From a checkpoint of a small audio captioner: 13.7M parameters, 26041 training examples.
Rows from block 3 of the audio encoder of a small audio captioner, named by matrix and row number. Rows with one number belong to one channel. Each number is 500 + 25 x the weight over its row's rms, rounded and kept within 0 to 999. All counts start at 0. Numbers have three digits each. After the name is the row's rms in percent of the matrix's.
After each channel's rows are labels from the 100 clips, of 14848, where the channel reaches its highest value: "lies over" is the class under the peak. Only what is clearly more common there than usual is listed. The data: synthesised sound scenes: up to three everyday sounds over a background.
# convs0: first width-9 conv (encoder.blocks.3.convs.0.weight, 192x192x9, each kernel summed), inputs 0-191
# convs1: second width-9 conv (encoder.blocks.3.convs.1.weight, 192x192x9, transposed, each kernel summed), outputs 0-191

convs0.127 083:501532500475503525464509482438483468473540517499485497485514517469485478501533514505520523451466544484474464493481478498523478507485496522463512476484505429514470540512494473444525529534481504516492501507512470492415487514484554511495490514497503491494522543474493498482485514481525488524473474510467521490488522539468474529511560525477491439523554442497504550484469535476485479510538494464537515518521479516463496517489520461527500482500482497475496518519480495487506519541493491485492485478512488513445507499483485524521505489502514504542499473536499522507474495502537512501
convs1.127 076:518500524476524480474498477503501489450530506487469520547528510480510516520497488504543517496482499525521480502519459455458499515554482501519518528490516516499500533474474507491494525563458510521555509470549562508522506442467560495436524464498509538527500522525511518509487508501506508503480483499530477519508502476513510540507521482473500511501519525505530531462466506478477533496498533478495509508455517483460531486496508544504519517496526486533516516509501516449495477505498473505528522501476519513460549490467461504508454485481530458538480492502524488531534522492537488523
lies over: howling; melody

convs0.134 082:505534499479463490504536518469516513463527495487524502485478526537503521454504515519580500437531529472492484494509514499473495544502461496483533557507537474523497499470491504435493507550500498494515505483491489499490490476511564497488519480498464496499475523489514522479500487502531478504503465447488482447489504525473482451496520491492539455541498521504500550490479478512493515510518455516489484493533481463487509474503487494498519482489515498473471533517486487496450512539500520490456508529522484523499537504492489523509483510464511455498509452492483551445455521511492508469
convs1.134 081:502504502533495482533504468519486488482493490498499508517520458520493533519502512493490524523480474483537480464493519517468519477517520471520546469477515517532489517520481517469478513521487500520505477542460535479474511510484578475503485523511502519501465504516537497514467534514449497494484451466524500511465521468511550454496525495442461550476506509490461529503471452453469492477560554475516506492475480483448458519497498491511514481529493515460498518538465515459528471475515469492537546493490495514515511480495469509501506501477504473520499514495524510536526504519494530532
lies over: meowing

convs0.189 117:505507511503508496506494483521510498522468493455525506495468452489489524510479456520473523449516468527495507490513502503486531505475461449485469503483502507555461506533514520507543503485502465473482474475458515505444517488461530509516470507495508494531479475492515516491510511477503482547477514413538485503510482513496518463485483507521477510514477503531463507485464512498530528508496569464492509517505534545523513497515529488485497497494484503541545504471449540492535518492475500459539515484573449462486507493519502477524500484518507523502502525495480506472519503470491444521
convs1.189 099:508489522547477495508496485491498469501468502485496536509551532492502508534509553497506487549519512542515499471504486520489510492514514529497540529443487477504494512431484495531527473483490530490506531448462527471506500496475480501499466502538477530489549465506536510482511527499508530510514522443508518492446466513456530468496462507499555475500468521513511502483470512485499478458477484467505454481528511508503506506498480534529489460505496493522459510478505540514473477555469525510489494520449552488488516492532502500507498518496534512483497508498444525476529532500517463532
lies over: snoring; melody

convs0.179 099:499485495493504459518503515489522497494530478496521473510504532474502475508498484527491490503468490472479489483494502525530466567548481486466472517479513472466515517457502478497515468525490500471540496442487480515479507495536450502495491502505425504525503513474472501513481482504445492500492500539520504435467501505506497521506474523493496496497532489472480468492494521482494483513507489491499475494488491494454517437467512501499468469475505490518467487480452480530491529506481526488525557489460510495550476479495479524484526478428508457488473490510454529482510506511427536546
convs1.179 091:516498480510467479468527508544518542519501466478550527519476486502493438503495503489489495514435482446531501455484520504535494452546511485499445477494508519493471488542470487529522509467498513481504505462505478487524536496479432504533508526519506492485474512473467535490461459508504522499513478497475519536467544512524506496492477517513496535514503510561461474491472499513493490520526481505497512529557477493501488523492510530490541458452501513495520506488490497501505496519488490486513527511525459511515498480480502454447498514500491499475451461521538506502481460477502498448
lies over: fly buzzing

convs0.116 092:473507537470479457509475526504526516501452529505500515461480471498489502493498515467509502443500454466515489518473514507505507495495497443471507532516489509537473483534476472460524492488476464504501453512509514485529480530494558525460478507524534477514521453432531546489529487497493513522528490483486441508502540489504507429492532498494465510474443486546489474521457505502503512480508461519465473457497519509506508502508491520500505483514461486489509484507511545505509528476486497463477506476521524511522498533500496474532498468472535503475488461508466495469469467505466476491
convs1.116 082:546480540499488509512508490519478494500467525480502471529502537510482534514493518470497491558502546496523498524519477498536470482453492545509490458504513509470517520477455522455522500496512517501474543482494529499488512517516523486475491526516448515491522437518558546511453493521534519499476507478496469482506494493498470498490518475455498474521480497510489447497407490505489499478503520547503465504525517478473512499511485481486530462525471514510475533522468545466477492546482468484510529524449497494504491515488474484503500533506512488485461515497488474521504458485508531545
lies over: beeping

convs0.163 082:490491516500526499504500525417528521475518508526477457484525512457463499487486476507482472518492504511516409489493505497504519504510520514537529521525535488520507471513483513512472510493458517496504532414498510510507514509497478523466482529467476507518495479442496521493519454498493532490520495498457488520487509484510527500477479440540529460492513525512482511501529506425511524513506500504501485487513500529524554479489505465482462534514493527501521451457513493524539525493512515505535496540515507490451495487503485522520487516500510541494489517511490459487453501545533486505
convs1.163 077:498504501493490502531505486508499502471493491494475525523491470525480483515516516516526525482463490500466480498483508513505503519536462508517500478459471455557487533561503491503538529540453487519479475514509514502535493483526499530518515494470533498530445502473450481521517464501486487523478484469537464489525544527457497503499503507509481520466519444506498478496524514513499473513487526490496500431453489529496515557535499486480526498474492519501482477437512466497473478467544488523464495457503479501508457517515490503495496448500490481533453537478515490512495489558501450479
lies over: whistle

convs0.177 123:506461470484462498512500468493514510515478496555481512509495464470522501482509500508504491517532493445500504501485473520509494474492493489528535464527510475513484493521520497447504505448502477487480491502502539510532511493501511516540506469508493460525521510443486516545481527451459536543479475512447510469518515536516511481487506521440526467502511528488489502423509517488456519482480490485495496548480510500513456517456512478499504466476496479498484473477430487486477466500543522488552509522506506490511516491506512485515496501456492504484484538506417520477466499488472499517
convs1.177 102:521519516513524444459523493488530484527511461510513501496588525509532500517536505506521476510499510475466518491525491509501484498465514538522544505516489509479512503473494516495532513486513514502496529453542445499485528536498506475498507499535521507500551492521501454496471522499521498483504505479524521527488474489525484480485462515486534512516468497501500487510461531485535545439511468538491442523468507478477490475464534528512497530488492439501498536492489460513513461558484545536460514514503504490515509501470508487471417516502487510456496521511510492499517495503484476519
lies over: frog croaking

convs0.10 075:522488495491501532508505483450485473523539482499483507502539523504467527533547520525516522454486504511502483472571476490560493495507502523486524490471513441496521531491474478508505497538467524500501473539506459518497463486520515527493532485528522519495502551501520562506495497500510547510502527492448527487518510522536530524473522528523502488521533490498505510500478512476507520500539470467525534509541505484468533492490502517506505475518540516447502547494461443518515519524526507470548487501518481535458516483488476512512478522493509493551483508527521512492464501531549481522
convs1.10 084:502536543472520475478503471495492514483509453501483500515518481515490517507493492507526494484475503508507506488486468479525529508559437498548507464520499501497487488511481490519467521564453491571498505509545566506503508494518547490457521489474484530537483505505519523516520475493450489519450519457531496508492529472487451508478474455502458491478527486481535487484476477484455508516553505458508522487483523503471527514500499485480506508532507496524514530509499461480491485470495479507475513492498506550479506504489454501539495436506523462541457489527513514495505508503531488477
lies over: melody

convs0.152 091:510485520512466522467470477475466499463530552487470515500494521513469459481482507509507524507480519500536489463465520468537469482488476455503491477500490458490506496487492443516494510470443491469501471505456492467526511485549514502479478522466483526495455525520514468468485497483511481534491440498486514468461491498480477505486503499540492506499476511499518503495505471498497462470495476463504469472462497487500536448508492470471498499511476476496480469501497495522487528481456470520468478477451507519473484502481460485546491489529471416460490479446518502451504500493497480492
convs1.152 069:489456538501490500470486480517526478518501574541512530492491513547500507504477503519497531537463493513501497475515496477489476516509494490488475524484519529496463542524468511519508502513469505517566551516469476551553489504488480514477489519464515493498498491505462506498492460515495516494533479490503539514447538495500537488504528519495505488509495481509461525466473529517519517536483481439480501499474534513516525498507544513522536481469483480511553457500448501502527507510477524492493505517512485500430524530465473513523494525545497497433505522497504462535488494498511449506
lies over: speech

convs0.96 114:484528542465509505521515524498501497480519503475520538520539486546523457510473469500458532476429514466471512479473485514497509550497489436464506525489523518529513514468520512469521484486493477504491485483494484503455490512497504478517514473516499438527452487529495518483498501505487481509477485478518488481487515542491525496537501497526463530490530455477482466520519528497518495509487494491527501529518496516499468441494505505540501489505454480485446485496512500495492470511454497558455463498515520484513493501510528488478531529510475534515445505482478478490556459462472544484
convs1.96 107:492485493571453513467493544517533538506477460495514471474463526529546429523485506481481485482470510445530541448527485512528512469485502504480508495499497484439514506533466522501509498441493543488524530464513468503518513518502460505529495498520501496453490513478470487463435518527547492514554463481471497501465517493541517486502454492500519486471518521536493505486476484515487511487484494495492485518503508523532470515474494505464490468472514533477531500475494501543502496517456518537516497486478485491492522506479540493490520492505518497465504482489466509514466487473497485505
lies over: fly buzzing

convs0.49 118:525478516515465492508466495504517487536489483479506525494506512482494507514497554488450511494465528499529496515503499501587499490525518480481513497558483465527478470548498468471466494511500510473544498547491525529493506477490544522514499513508507542499469488492497498502489511455466497575489539480483539476507492593496500519486505491482511516530514508475487466454479537518487489500545484528496519523499492517522503518496485518496476492531528438522511534483481499499523502504503491491519488497560484469520496506482493489509509516484465465580510504507472522463474508466523485485
convs1.49 150:489499528508492498506518513466496515495491448554482495509498516454491501497516474507453485487473513521463499470488478513549507494511525527507524507538506502516524461487498513498510519516476474591473510501491497456519495531510520436489517526483511480502498431485517526526496497537493554452519503458492534530511480408513501511510437527480480500526513536545500474482485503483474502519531490513543492520526532461500500502510518476484536509525496538537493514499514500487469501512506483495496518511482511482498480495501503475495543502487559488532470494526521491510494493452523454497
lies over: melody

convs0.162 089:503485474499527515512551473474508481489514529504474542455503467474481541513457505477502478505485473486501497526504491555521514559473493525504517446480522533496521532502474487491490483522530475510511501542500484505501483486519456512533527474493466526514476506488494490455503501438500508459525472526514486484486508502489492497489483540461476513494469474511503489473534532486472512505499538465531441500520510533461469485507500480469497432480554467488472499482463465506472505537497467505469456504484535491459489494484484474468521490531481508522475529537493466458531476483468504521
convs1.162 074:509503539504498487472502507531480504528557501523509514486488519540495487506522526541451515529471515527515487491492516506523524514491537527485492510462495498500494540498479541464503506521462473484438491488487496462508536503526485490522474490528522476495451525541470505519468524547534501493505474492450503542474470525479549499516512486449501459470463503504487530514465468449520458522517486457465460486520510535485506488471476529510501490480515506470515469481436471526495468494507467478504501504509490482491499546518482486466499519503499509511482471539510539531505511506480529430
lies over: fly buzzing